Weights of a small sound classifier: batches of 256, trained on simulated sounds of rotating machines with and without faults.
Rows from block 3, named by matrix and row number. Rows with one number belong to one neuron. Each number is 50 + 12 x the weight over its row's rms, rounded and kept within 0 to 99. All counts start at 0. After the name is the row's rms in percent of the matrix's.
# fc1: MLP up (model.blocks.3.mlp.fc1.weight, 768x384), inputs 0-127
# fc2: MLP down (model.blocks.3.mlp.fc2.weight, 384x768, transposed), outputs 0-127
fc1.592 100:60 55 53 62 40 43 38 45 61 71 47 71 60 20 24 39 68 65 56 67 57 38 43 47 37 30 50 54 38 51 63 41 51 37 39 32 49 41 38 56 44 47 40 61 56 40 55 33 41 44 33 52 38 60 60 48 69 63 35 36 34 52 66 51 45 72 74 63 36 38 57 60 59 36 53 68 57 50 42 73 42 43 43 71 48 76 47 58 65 50 60 35 39 44 58 51 72 75 40 46 34 57 49 42 41 43 36 33 43 53 35 49 57 52 31 46 51 49 48 42 58 43 47 29 65 39 55 63
fc1.594 106:32 42 60 71 68 57 49 31 34 11 51 66 71 67 52 41 80 60 36 51 54 76 35 49 39 53 42 53 52 49 45 35 60 62 48 57 53 48 57 44 46 51 54 58 43 66 59 56 56 52 35 45 47 56 48 55 46 54 57 56 51 51 36 52 47 49 55 45 48 52 53 61 46 37 49 60 69 38 39 52 50 56 45 49 40 29 71 60 54 41 50 48 56 38 46 53 66 47 62 36 49 40 50 56 31 50 32 40 57 47 55 45 18 42 45 45 42 45 54 68 72 74 46 40 52 57 34 64
fc1.595 109:41 46 38 50 66 29 57 12 77 41 31 52 62 57 47 45 52 53 55 43 35 47 61 39 50 41 78 88 53 64 48 39 35 71 29 30 42 36 29 58 56 53 57 64 49 49 46 56 54 54 50 32 56 74 35 59 55 48 43 41 40 47 33 58 44 63 51 57 23 41 58 49 31 63 57 55 37 72 36 31 58 53 49 59 47 52 32 56 48 62 44 55 58 65 29 48 46 37 41 39 43 23 39 46 48 36 65 49 35 50 46 55 33 44 41 47 44 48 42 52 48 57 47 62 39 65 56 49
fc1.596 105:44 58 17 61 75 36 70 46 46 47 30 67 53 63 34 37 78 68 23 47 45 51 52 69 61 47 45 46 46 47 69 52 54 60 53 60 56 47 45 56 35 63 51 49 32 64 43 43 58 71 34 38 45 38 52 80 67 43 60 52 60 36 49 47 48 78 70 66 36 52 50 66 49 37 58 49 46 45 70 49 33 58 64 48 52 51 42 55 37 46 45 51 68 45 20 55 65 45 73 56 47 49 63 39 67 55 52 23 39 52 55 51 12 40 57 53 42 42 39 58 39 56 50 59 30 59 49 47
fc1.597 102:31 62 48 50 59 44 32 66 72 59 50 38 47 52 49 44 84 63 58 49 30 45 46 80 46 52 47 49 35 46 78 52 53 44 57 52 47 49 37 49 44 49 58 36 49 49 53 48 48 41 43 35 45 28 52 48 65 41 40 37 62 38 63 63 12 61 56 71 44 42 43 60 17 36 38 50 41 52 48 49 26 52 42 49 64 44 74 59 50 44 37 59 52 50 29 53 72 60 46 56 43 35 39 47 41 41 41 36 62 50 58 49 42 52 54 49 49 42 69 46 51 55 60 66 32 25 30 49
fc1.598 086:43 57 56 61 81 34 49 41 37 25 60 59 59 63 58 38 49 54 52 49 44 77 43 62 49 50 23 33 63 43 71 42 46 50 47 53 52 59 59 55 68 60 63 62 58 70 17 56 58 56 59 58 79 51 56 61 39 41 53 43 63 55 32 13 62 37 75 31 39 40 63 42 43 60 61 63 52 38 60 32 55 46 53 60 41 25 49 33 55 46 59 56 40 52 30 39 59 45 63 62 66 36 43 56 73 71 62 52 58 56 48 47 09 58 44 49 54 37 69 67 44 48 47 66 53 60 58 47
fc1.599 103:32 40 33 74 36 72 58 52 49 47 45 45 50 25 49 79 67 58 69 76 41 40 34 42 25 54 52 39 32 43 30 50 51 53 72 49 41 43 43 53 51 55 40 76 51 53 41 36 51 51 46 49 50 40 51 35 46 40 61 50 61 60 56 63 28 78 44 36 52 40 67 44 35 31 50 48 52 45 48 32 45 33 44 63 69 68 36 59 60 39 49 60 35 78 66 54 59 38 40 54 69 56 40 33 33 32 57 79 46 54 53 30 50 50 54 52 55 76 55 47 49 44 67 47 68 38 34 40
fc1.600 099:45 59 54 44 32 53 50 41 52 50 43 25 51 55 29 72 34 45 50 62 49 77 50 59 36 65 49 48 61 53 49 59 48 40 42 36 51 69 44 26 60 68 60 39 54 47 54 43 68 43 67 58 34 70 60 60 49 51 56 65 59 51 45 52 60 68 35 47 75 52 39 55 70 48 54 45 50 49 39 44 60 52 54 50 42 57 45 48 32 45 44 38 57 46 68 59 47 71 61 55 41 54 34 51 79 54 46 52 46 48 42 54 71 52 48 53 72 43 43 58 24 38 51 48 29 63 85 33
fc1.601 101:53 53 62 55 73 66 54 44 57 59 47 25 56 50 55 43 48 65 52 41 56 51 61 41 52 62 63 41 37 59 46 32 54 45 59 43 51 39 50 48 49 73 51 67 38 73 74 74 61 51 48 54 36 47 56 35 61 50 45 50 62 46 35 59 38 36 46 38 38 47 53 54 45 56 57 56 41 89 38 63 48 47 49 54 49 40 38 56 33 51 59 19 74 35 58 45 57 29 33 34 50 49 48 40 41 39 47 39 55 59 75 54 55 42 57 50 38 41 57 27 54 48 51 50 66 47 39 59
fc1.602 099:42 52 71 48 34 69 20 63 59 56 45 23 49 46 43 44 40 29 56 52 47 48 41 56 42 34 50 50 35 39 49 45 40 44 57 33 69 58 63 71 45 44 49 47 53 33 54 83 56 27 40 50 44 54 54 32 43 49 59 36 32 20 69 44 23 60 31 38 69 41 38 51 46 59 23 48 42 51 36 42 48 54 42 57 48 54 47 45 39 56 50 63 44 56 72 53 62 39 40 45 76 76 38 38 57 42 43 55 44 58 59 48 81 46 52 49 58 41 48 52 45 52 54 55 66 34 40 42
fc1.603 102:71 43 66 51 55 45 52 52 46 47 56 34 48 59 41 45 53 40 48 65 34 42 34 53 66 59 44 56 47 46 58 48 64 51 62 85 43 58 52 45 57 51 41 56 59 45 68 47 65 38 42 59 50 43 59 38 75 51 41 45 38 55 52 29 38 59 65 56 35 48 57 38 19 45 66 54 49 51 69 73 64 24 31 61 54 88 70 63 49 55 46 36 30 41 50 50 66 35 37 42 46 46 40 55 40 33 42 54 34 53 53 65 76 37 49 55 42 49 64 55 57 63 55 50 65 58 69 60
fc1.604 104:35 49 62 64 41 53 24 47 47 38 23 67 71 44 45 45 59 56 54 47 50 56 56 54 25 43 58 56 51 41 45 41 63 61 57 61 52 52 64 51 45 64 51 56 43 50 32 63 57 35 42 39 56 58 35 44 58 49 44 37 74 55 68 45 40 28 82 57 51 53 48 63 62 50 64 61 60 46 37 49 41 31 56 49 39 45 57 46 50 47 60 45 50 51 32 58 55 68 53 31 57 45 42 70 46 32 66 44 39 54 73 41 28 65 67 53 38 60 57 50 73 80 37 29 64 38 51 43
fc1.605 095:49 50 38 50 62 56 35 48 34 52 50 36 48 50 48 51 45 63 50 70 64 36 53 42 41 46 32 21 43 59 44 52 71 48 63 63 84 57 63 47 50 49 65 59 57 62 50 47 66 35 47 69 53 29 53 47 61 42 32 52 55 54 37 43 60 58 58 38 35 59 42 44 34 40 57 73 39 55 40 55 54 49 53 64 61 33 36 55 23 44 47 18 33 46 40 59 67 50 42 49 46 46 45 45 53 25 41 67 60 45 46 54 63 42 31 32 55 28 47 41 33 46 43 50 56 54 68 92
fc1.606 106:67 45 58 50 70 42 60 37 44 56 53 34 43 55 36 44 45 38 29 38 53 36 43 34 60 48 51 33 36 58 46 47 42 36 63 63 51 46 29 50 31 56 59 47 48 55 12 51 47 42 69 56 42 46 49 55 62 50 38 56 27 41 72 56 47 43 32 20 38 44 41 36 39 40 60 52 55 45 63 62 53 69 44 47 36 56 56 71 49 43 54 62 35 63 63 50 62 80 46 27 57 62 49 50 53 62 57 67 38 50 53 51 37 37 76 57 70 35 31 66 37 66 49 53 35 46 61 55
fc1.607 109:25 67 55 58 54 56 58 33 54 38 60 41 46 39 50 61 56 52 54 63 66 57 47 63 39 64 37 55 53 55 47 47 58 50 70 65 60 26 42 56 49 36 83 51 44 68 65 65 63 62 59 18 28 58 53 67 56 46 41 57 38 39 38 35 40 63 34 64 42 54 33 61 36 33 52 46 61 70 41 63 48 56 32 55 64 58 53 72 29 18 65 52 67 42 76 53 67 37 47 20 53 29 58 37 50 44 56 52 24 57 45 44 49 36 35 55 49 50 47 39 28 45 36 43 52 45 47 58
fc1.608 102:30 47 50 80 32 61 35 52 31 38 70 71 46 59 19 51 47 33 61 60 43 66 41 49 44 66 65 36 50 41 29 58 62 64 33 66 58 56 42 62 38 77 55 42 61 59 62 34 44 51 74 41 50 40 53 57 53 55 48 39 66 60 46 48 54 67 34 51 75 50 39 60 50 48 59 44 64 54 47 45 15 40 61 44 68 45 54 53 43 30 45 42 35 57 48 69 49 62 75 57 55 38 44 69 62 37 63 41 54 49 56 45 49 45 57 60 57 57 36 29 62 56 19 62 41 37 61 71
fc1.609 098:49 51 59 50 43 62 46 43 57 46 49 38 63 56 54 56 50 33 38 37 72 50 41 65 43 74 49 50 15 41 64 42 43 43 62 62 62 12 51 53 43 64 57 43 28 60 40 61 62 45 58 28 51 41 44 49 54 24 32 55 36 37 60 43 37 28 48 46 57 28 44 32 51 43 19 28 44 49 49 45 36 44 39 63 45 26 47 55 45 47 58 34 56 63 61 48 69 39 47 45 64 54 35 52 59 51 57 56 48 72 67 50 38 59 62 56 72 70 41 40 43 45 41 42 59 54 56 61
fc1.610 101:69 60 53 59 51 48 50 49 55 62 57 33 34 58 51 49 31 32 63 49 46 49 45 59 42 50 57 34 32 57 75 44 52 43 59 68 51 50 51 56 46 49 41 43 60 40 49 64 56 66 37 32 45 47 27 70 43 24 21 51 35 22 64 63 52 40 40 59 44 32 49 39 35 60 52 54 33 42 57 38 55 46 37 55 42 45 67 42 56 56 62 47 67 57 53 38 77 49 50 41 56 56 41 41 64 55 42 48 49 49 80 64 72 29 56 67 63 43 35 49 31 57 45 54 53 67 48 58
fc1.611 093:41 59 45 48 55 63 44 53 46 26 53 41 61 37 52 68 68 54 32 59 43 52 62 52 41 43 54 54 44 60 65 52 44 44 54 68 49 37 40 55 59 71 49 60 47 34 50 43 66 66 57 44 19 44 52 54 57 40 58 57 64 62 53 67 41 51 53 41 41 44 51 51 69 48 57 47 68 45 47 45 62 60 45 51 61 64 42 60 51 45 43 41 68 62 48 47 51 65 43 42 62 55 35 51 36 39 53 40 59 51 57 40 35 47 55 71 50 51 49 45 54 39 63 62 28 58 58 56
fc1.612 095:21 65 46 55 55 45 43 37 34 54 53 53 50 15 48 52 67 53 24 47 48 54 54 43 45 40 73 57 51 52 40 62 64 48 61 60 41 40 60 48 58 54 55 27 27 44 77 32 47 27 33 48 39 67 54 45 88 57 46 35 42 57 36 54 51 47 55 45 38 38 41 55 34 32 33 41 34 48 23 73 28 52 40 52 54 64 47 50 58 36 50 60 46 46 25 42 37 46 53 36 60 68 44 61 77 74 74 46 61 55 57 22 32 51 51 67 49 53 43 59 33 55 37 35 42 57 52 54
fc1.613 106:54 45 55 54 57 38 67 37 57 38 57 52 52 69 57 57 55 54 56 56 64 67 62 53 48 61 49 63 59 68 29 55 43 51 47 65 40 52 33 56 31 88 68 45 49 47 32 52 33 55 72 45 57 68 50 83 52 51 50 23 51 56 49 58 48 59 55 66 50 52 55 50 54 49 64 30 63 40 37 46 42 69 54 53 75 50 35 38 63 62 41 56 74 65 39 50 54 60 59 48 63 40 51 89 50 50 62 53 49 47 61 48 36 63 62 92 50 52 40 50 54 53 43 37 66 50 55 46
fc1.614 113:51 40 50 44 41 62 54 47 37 41 30 33 51 52 62 54 57 46 52 46 40 39 50 50 55 53 61 42 40 56 72 50 34 36 70 53 37 33 21 48 60 67 53 52 62 57 62 49 59 51 43 52 29 36 49 61 50 47 44 39 35 43 45 36 38 39 66 60 66 53 45 55 50 47 51 46 77 65 35 55 40 40 63 52 61 47 46 61 29 56 54 38 77 39 41 54 59 55 59 29 52 66 50 57 42 41 70 22 62 51 57 49 49 64 45 58 51 48 43 35 44 47 62 50 15 51 55 51
fc1.615 102:63 39 59 44 38 25 30 55 60 29 41 25 68 44 59 58 49 31 48 79 87 63 23 38 62 54 52 64 36 55 47 44 51 50 53 45 80 47 53 81 68 54 59 55 45 26 54 57 59 54 58 44 47 60 50 45 44 46 52 48 47 56 49 47 32 43 51 42 68 35 38 54 58 48 36 38 33 48 18 47 42 61 48 57 50 52 44 40 48 40 44 45 36 52 59 69 47 55 52 43 74 55 39 72 40 58 38 58 55 57 36 23 65 42 51 77 53 55 63 56 33 52 47 55 64 43 34 59
fc1.616 109:44 49 54 52 56 43 42 49 53 42 68 48 58 52 50 49 58 36 15 66 50 51 51 69 63 55 63 55 54 64 49 39 61 38 45 63 57 50 56 62 59 54 54 64 34 49 53 55 54 73 38 29 65 72 51 57 52 66 49 51 53 38 49 61 58 34 64 27 35 55 52 33 43 37 69 52 51 45 64 50 44 73 53 51 75 55 32 43 52 43 41 52 65 64 25 55 47 52 53 49 48 41 43 68 55 54 64 29 38 47 47 44 28 56 71 67 41 36 54 62 44 75 44 33 58 50 58 54
fc1.617 098:50 46 55 55 30 59 57 72 40 50 43 36 44 27 59 50 37 51 66 37 70 32 59 63 31 42 61 55 42 49 45 57 57 56 55 37 49 17 37 48 37 48 58 58 39 43 59 44 58 57 44 39 45 52 46 52 44 53 46 70 42 41 59 61 15 56 56 37 45 49 53 54 56 28 24 38 49 53 41 44 36 47 39 55 43 57 31 52 41 41 38 56 59 39 50 47 48 54 15 46 61 71 48 45 42 49 48 54 50 48 47 49 57 62 40 57 61 49 49 42 35 50 54 52 44 49 53 47
fc1.618 095:40 49 46 73 60 44 46 18 44 42 43 36 52 43 16 47 42 41 63 64 65 45 62 57 45 46 61 53 55 66 38 48 65 48 43 51 47 47 47 37 51 56 74 81 56 63 51 63 41 61 67 34 33 59 50 73 57 62 48 51 30 41 55 51 52 57 47 31 36 57 43 59 55 62 44 47 44 49 52 53 42 73 48 56 66 43 44 65 47 40 47 45 54 50 63 47 39 64 54 48 48 54 42 41 64 55 57 53 64 53 74 65 44 47 71 56 59 35 24 47 36 63 49 48 45 39 44 78
fc1.619 094:59 47 48 76 47 51 26 60 38 56 43 73 36 49 14 48 54 51 56 35 56 73 33 49 45 57 47 36 54 40 42 54 54 71 43 54 64 37 47 50 55 54 54 48 48 53 64 42 54 69 69 29 46 53 74 52 42 59 46 45 73 61 67 40 45 45 51 57 78 57 49 53 60 40 51 53 57 48 41 67 22 51 49 46 54 36 62 65 39 33 40 45 51 46 38 52 38 55 82 50 51 22 51 89 58 46 56 47 53 48 44 47 59 54 58 57 55 60 63 24 68 50 32 58 35 39 38 70
fc2.592 115:56 49 64 56 44 52 27 61 53 55 45 37 57 55 55 49 46 60 25 46 46 53 49 37 57 84 64 50 31 34 33 42 45 68 59 47 42 54 51 40 50 77 36 57 47 48 40 61 50 54 71 49 54 52 52 33 53 72 42 66 62 47 47 74 52 48 63 54 35 53 37 51 53 41 53 57 37 67 49 44 55 34 35 45 21 54 65 61 34 61 48 22 47 51 59 51 51 37 64 21 47 58 66 54 59 32 48 63 34 73 63 54 43 39 39 50 23 39 58 33 55 38 54 66 34 57 69 31
fc2.594 118:49 52 53 39 38 45 51 48 49 45 48 43 52 50 46 60 66 71 47 63 48 51 50 38 30 50 42 45 36 41 45 47 50 89 34 53 39 31 66 45 55 65 52 57 51 58 37 57 47 32 40 44 53 49 55 60 70 61 40 27 30 47 51 53 62 49 54 21 53 53 44 36 64 62 77 58 68 55 40 39 50 39 36 44 47 36 53 57 62 63 68 46 29 46 42 53 17 45 37 46 47 67 36 46 54 56 41 58 46 57 38 45 60 44 34 71 38 70 76 63 76 31 37 54 50 57 47 40
fc2.595 116:41 61 51 41 64 40 57 44 55 53 54 45 59 59 53 43 69 50 60 51 52 55 55 39 41 49 49 32 58 46 36 39 51 32 58 66 67 35 59 47 48 22 64 48 69 49 59 47 23 76 54 32 53 48 45 57 61 55 62 55 48 40 41 60 36 55 42 38 42 43 60 58 40 42 50 51 39 57 46 52 59 50 40 46 38 51 61 32 60 46 61 35 38 53 49 19 51 60 31 63 71 49 42 62 24 71 40 72 50 65 51 49 38 58 42 50 55 46 59 45 38 53 52 59 56 37 50 39
fc2.596 103:52 50 37 55 55 56 86 49 37 38 65 44 52 72 48 68 69 37 52 45 73 48 18 50 36 31 31 39 49 49 41 61 51 57 37 59 55 52 49 52 63 29 37 23 40 50 35 57 54 51 37 36 46 39 54 52 77 41 47 34 40 50 33 38 41 66 25 44 36 62 56 42 46 49 72 61 68 53 54 54 37 52 61 47 56 34 32 47 79 35 32 46 36 45 53 45 36 47 51 66 37 64 45 51 36 70 47 73 56 53 31 40 45 42 41 47 66 63 40 50 41 45 36 38 74 39 56 42
fc2.597 102:62 55 43 48 74 49 50 40 53 31 36 54 58 41 43 46 60 48 49 60 52 34 68 45 30 31 32 32 62 33 73 53 62 31 58 60 69 73 52 58 58 42 50 39 38 39 48 60 33 59 29 53 61 45 61 33 34 51 50 43 54 37 41 52 51 46 33 52 44 36 57 46 32 68 36 58 54 38 65 57 39 54 60 55 53 37 58 39 58 49 36 66 41 31 47 43 44 54 44 64 58 39 47 49 46 49 39 50 60 32 36 45 60 39 38 43 66 51 54 32 58 57 50 42 74 52 27 37
fc2.598 081:61 54 47 59 47 53 42 35 53 50 43 57 61 70 48 40 64 47 61 39 54 77 46 48 47 60 52 36 46 50 40 42 60 34 60 59 58 44 66 55 46 74 44 52 70 64 40 56 53 61 62 65 52 57 54 28 64 85 42 58 57 75 69 54 52 40 40 48 56 41 62 65 66 52 52 41 52 69 44 54 58 30 30 63 41 68 70 45 43 59 25 55 60 60 67 46 51 51 70 39 52 62 38 56 60 41 49 39 64 23 42 33 21 44 49 60 40 27 50 19 49 39 46 48 52 56 49 30
fc2.599 105:64 43 34 42 38 51 52 56 32 52 46 48 30 41 35 52 53 50 35 53 63 20 68 70 48 58 49 54 55 60 70 33 66 59 64 51 71 62 50 42 30 48 59 34 33 47 31 53 41 52 59 17 43 64 56 48 45 60 36 40 41 56 58 36 42 60 27 44 36 65 53 48 66 62 44 53 56 53 72 42 55 72 46 46 64 38 34 45 60 51 64 70 57 38 65 68 27 46 44 52 26 48 47 53 55 45 65 49 58 74 39 61 50 51 55 51 66 56 52 44 53 41 47 38 49 78 47 41
fc2.600 108:60 29 47 32 68 39 55 71 55 37 49 31 33 46 33 72 53 49 31 51 46 27 72 69 65 25 44 51 60 46 61 46 63 59 46 42 63 30 45 39 53 59 53 40 46 46 43 43 55 42 54 51 43 59 33 54 32 69 42 56 68 28 33 51 45 53 50 33 27 45 41 50 43 46 54 47 38 59 59 51 26 59 61 28 53 36 39 40 47 41 43 59 28 50 66 38 37 35 54 52 47 54 45 66 42 34 45 62 66 62 48 49 75 62 47 62 51 41 59 55 64 44 52 39 64 51 20 44
fc2.601 094:45 51 29 57 53 57 54 46 58 65 49 37 40 44 69 48 30 65 69 61 46 78 31 36 50 70 42 60 42 41 57 68 62 54 52 39 66 61 46 53 41 46 35 66 56 62 57 38 48 66 70 67 65 54 67 49 41 54 69 45 61 61 47 72 39 34 43 31 51 70 61 39 42 41 55 41 71 37 44 28 49 33 33 51 45 49 76 66 32 51 29 19 53 33 57 46 58 42 48 60 50 56 56 49 76 36 58 55 44 73 66 45 20 41 55 57 41 56 53 41 65 72 62 38 48 32 55 43
fc2.602 109:40 48 70 55 48 56 66 50 59 42 45 51 59 43 47 56 34 73 42 55 53 62 38 49 46 62 42 59 26 61 48 36 43 63 44 52 53 43 49 54 38 58 62 58 54 66 50 44 51 47 36 67 51 34 46 56 40 95 32 39 42 64 51 48 49 55 61 33 50 29 47 33 36 19 39 40 48 48 56 31 35 22 34 49 56 64 57 65 27 47 30 36 44 47 30 50 66 63 60 68 47 52 50 51 58 44 44 41 39 58 45 37 48 25 61 52 40 43 31 42 43 66 42 47 55 44 59 49
fc2.603 109:59 32 58 35 48 74 47 48 44 51 39 28 39 45 64 65 51 45 39 37 59 33 66 53 46 71 34 55 39 45 48 41 49 53 42 44 40 63 52 44 28 50 47 40 43 62 42 26 36 28 52 27 38 46 51 42 48 32 36 79 42 32 30 57 64 38 48 55 52 78 52 56 69 48 63 45 40 55 63 33 44 48 59 51 66 50 43 56 39 43 42 33 44 53 34 37 75 44 39 60 66 41 57 43 34 36 44 63 42 68 42 58 45 44 47 35 47 69 57 43 62 30 47 49 62 54 63 50
fc2.604 103:52 64 55 54 50 50 47 37 40 47 67 51 61 53 46 37 51 51 52 32 44 52 53 49 09 48 36 56 35 80 65 45 42 53 46 29 48 74 40 55 40 28 50 62 39 36 51 33 57 41 42 51 50 59 49 54 53 50 55 52 42 58 61 37 65 52 61 75 75 55 29 43 51 43 54 45 40 44 50 62 45 33 56 60 65 57 70 59 61 73 58 46 42 45 19 63 72 68 43 52 66 63 72 41 39 47 55 54 42 40 79 68 47 50 73 47 37 57 50 35 45 43 57 59 41 57 62 80
fc2.605 085:46 50 43 72 49 48 40 57 63 64 44 37 29 60 59 46 58 42 68 31 73 55 28 38 49 51 28 47 50 57 47 63 46 41 66 48 43 36 34 36 54 52 52 40 39 53 56 41 45 75 51 40 62 48 67 54 28 61 41 56 58 19 46 29 35 48 24 52 43 42 61 40 20 38 29 55 47 48 52 50 54 51 56 63 49 58 51 52 62 63 44 24 68 41 53 34 49 59 52 64 64 32 46 55 53 55 56 56 61 46 41 33 48 64 53 34 60 46 42 36 38 60 60 53 38 23 42 57
fc2.606 101:50 63 65 66 42 77 30 54 36 53 44 44 51 44 37 67 41 63 50 46 44 43 43 35 43 66 70 42 34 44 32 47 41 69 35 53 25 60 45 74 60 34 31 45 42 40 55 39 46 49 53 35 18 31 67 48 51 49 38 51 57 43 45 41 49 47 57 56 56 51 44 53 65 45 73 44 42 40 49 51 88 20 55 74 36 57 38 43 39 45 67 63 49 69 28 47 51 63 57 43 50 68 46 53 59 56 51 36 49 51 72 40 45 52 36 35 36 63 37 50 39 25 53 64 27 64 52 34
fc2.607 120:65 60 39 41 81 58 50 60 27 58 22 49 44 57 45 39 57 46 60 53 47 54 36 61 77 38 53 54 56 49 53 67 47 64 42 59 54 50 52 48 70 52 26 46 51 47 23 45 64 52 38 49 60 45 46 41 33 49 46 54 52 35 58 62 65 28 59 49 34 44 50 41 46 66 47 24 56 59 48 66 38 48 69 37 47 56 52 68 64 57 52 35 42 42 68 41 61 42 58 39 37 60 45 47 73 63 36 44 46 31 45 32 46 59 52 30 59 31 53 37 64 38 74 35 45 41 31 48
fc2.608 117:49 33 52 80 56 44 50 56 50 34 54 63 33 29 65 51 50 41 53 56 49 36 49 63 30 59 34 20 61 38 58 50 37 53 60 30 44 47 35 47 42 52 46 52 36 44 61 45 52 42 52 59 67 48 31 55 52 27 38 52 52 41 50 56 53 59 45 46 52 35 47 60 62 48 53 73 48 78 83 66 46 38 73 50 48 39 56 24 56 43 39 67 42 47 49 45 47 22 46 56 33 45 46 36 30 30 50 39 65 53 55 59 63 49 69 38 56 51 41 56 52 37 51 42 60 37 51 44
fc2.609 077:46 42 55 56 37 32 49 29 47 29 73 53 41 12 41 61 47 63 48 76 55 76 47 50 59 34 63 49 57 39 62 39 63 52 37 61 68 66 67 56 34 49 32 69 28 61 55 67 35 38 45 65 35 58 52 41 41 38 54 45 41 35 53 41 47 47 64 50 65 65 64 68 67 60 51 43 50 18 63 46 73 51 50 53 46 39 40 35 38 38 62 68 44 35 52 54 54 37 38 69 50 46 60 42 61 51 26 51 56 36 53 60 63 40 61 39 37 52 56 68 54 64 46 64 31 49 53 32
fc2.610 091:49 49 54 55 28 59 64 56 33 26 56 54 56 31 54 66 45 74 54 87 47 63 67 49 35 61 46 35 59 76 50 42 48 75 18 54 44 39 79 55 52 35 22 55 56 54 65 45 26 48 54 57 46 41 61 49 49 43 33 29 42 49 75 48 51 72 52 45 51 61 37 51 60 41 56 48 52 74 60 29 48 65 45 40 50 18 35 30 47 42 48 77 37 47 42 53 34 50 46 65 41 60 66 36 56 58 44 63 47 51 83 55 65 50 62 49 41 44 33 54 35 46 40 25 45 64 69 37
fc2.611 081:71 73 61 52 58 58 58 49 39 46 59 42 40 24 80 40 39 56 48 45 49 60 68 46 45 62 41 49 60 47 60 45 55 50 61 57 58 68 54 67 50 60 29 53 41 42 61 46 67 40 37 42 67 56 51 55 51 61 54 69 65 45 42 63 79 38 59 55 43 53 53 52 83 62 44 66 50 39 61 52 51 65 64 80 38 54 30 52 29 49 56 36 57 46 51 48 49 51 55 41 30 53 68 49 53 43 37 47 47 54 60 70 50 71 61 39 46 65 55 46 64 59 39 53 71 42 44 58
fc2.612 104:57 60 49 38 64 39 54 33 56 65 52 38 34 56 22 43 69 47 48 40 50 47 51 43 46 39 32 41 48 52 47 58 49 61 49 60 46 62 50 43 57 71 56 56 76 34 59 47 57 52 33 45 50 51 27 49 46 34 55 65 56 20 43 40 67 38 62 70 56 37 67 65 50 34 68 50 40 40 65 61 57 59 52 63 68 45 40 38 52 53 47 32 52 64 75 40 44 50 55 55 27 44 51 46 56 45 36 51 51 67 49 49 47 81 47 37 48 66 44 42 57 54 35 59 47 47 37 61
fc2.613 116:30 66 53 49 43 53 60 58 56 39 55 46 42 41 63 50 45 48 69 45 40 44 55 52 56 58 51 44 73 38 56 46 41 47 38 59 61 27 55 28 41 45 63 78 37 49 65 46 30 64 37 72 42 54 29 51 53 36 67 38 53 49 44 43 34 76 54 38 58 49 25 30 45 41 59 44 46 30 65 53 55 22 67 53 49 31 49 31 52 45 43 58 38 29 46 47 42 34 53 77 40 51 50 41 48 44 37 36 61 38 56 59 54 58 60 42 54 59 46 45 72 59 44 61 51 56 70 49
fc2.614 111:43 51 60 55 43 33 41 36 59 50 41 41 36 74 42 32 57 51 44 64 37 66 60 34 74 39 55 37 42 40 39 48 47 41 34 49 49 44 57 62 39 44 55 42 61 37 46 36 47 43 59 61 64 41 60 43 50 34 61 35 72 41 49 67 52 48 59 77 23 47 40 49 52 53 50 58 53 41 37 71 65 55 29 51 47 61 41 61 51 33 49 55 56 42 53 53 59 63 48 45 64 68 45 62 44 49 60 37 29 76 42 60 58 31 51 67 38 30 43 45 27 70 31 38 36 49 37 63
fc2.615 095:33 37 55 49 36 37 40 85 47 70 63 37 41 76 50 45 46 47 40 44 48 31 45 35 38 53 53 54 49 69 39 36 60 55 54 43 52 44 49 66 49 56 56 43 39 36 57 53 43 40 68 32 44 60 55 42 61 43 53 50 38 74 48 36 44 39 30 62 34 60 40 68 64 50 57 55 37 56 46 45 43 47 77 50 30 50 29 23 52 22 61 39 54 56 39 40 39 71 40 26 58 66 56 41 49 60 44 67 38 71 52 52 23 62 52 49 60 48 56 54 33 36 37 47 41 67 57 62
fc2.616 115:31 46 47 36 48 59 59 64 53 46 49 39 68 63 42 49 42 45 66 50 38 40 30 28 63 71 33 35 36 49 55 66 63 45 50 45 62 40 42 38 43 30 56 51 47 44 50 43 69 59 57 76 43 52 53 48 61 46 68 29 66 50 53 49 34 81 57 51 43 47 55 34 31 54 63 45 57 59 51 44 37 26 40 41 63 44 67 63 61 57 50 38 29 32 54 41 42 48 56 68 59 63 43 42 65 45 38 45 45 44 46 39 46 55 58 57 49 46 36 82 80 64 39 50 44 52 41 66
fc2.617 101:76 56 35 42 31 41 18 21 26 34 58 44 61 31 62 35 47 49 44 67 41 43 55 59 35 59 24 46 28 33 53 55 61 66 47 56 47 49 50 36 55 54 36 43 32 40 46 72 39 58 53 50 41 58 54 18 64 54 39 43 29 54 50 64 50 51 44 52 68 16 63 49 58 74 48 36 29 58 36 56 67 49 40 38 27 38 54 38 58 49 70 83 54 57 75 52 36 39 55 56 31 43 49 54 54 32 57 51 59 55 44 54 62 44 35 53 75 47 50 54 58 46 56 69 30 57 37 38
fc2.618 102:48 64 60 48 57 47 66 64 47 51 48 49 33 61 64 29 51 40 37 31 56 40 38 50 66 36 41 62 55 41 34 71 57 43 64 71 60 47 40 28 50 61 50 29 42 55 29 46 61 52 46 61 38 50 62 50 57 72 70 44 55 46 39 60 37 46 43 34 54 46 48 57 48 58 41 62 62 68 23 56 44 47 71 64 42 66 76 62 68 81 44 54 50 45 43 26 60 49 41 44 71 68 63 65 52 50 27 45 60 59 46 33 54 77 64 85 56 67 50 54 66 69 27 42 50 50 38 61
fc2.619 101:57 35 40 63 44 44 56 55 46 50 47 36 17 41 45 50 56 41 52 53 44 52 38 64 31 52 46 34 50 41 40 51 49 62 50 25 37 68 49 25 44 47 36 60 48 41 72 58 33 38 58 43 61 45 29 35 41 38 30 55 47 30 37 58 53 57 32 49 50 56 58 71 44 48 61 75 51 69 60 49 50 40 72 44 55 54 54 35 49 49 43 53 40 60 71 47 41 28 48 59 36 46 41 44 38 39 36 55 65 67 39 55 56 55 42 52 63 49 47 51 45 18 60 43 46 38 52 65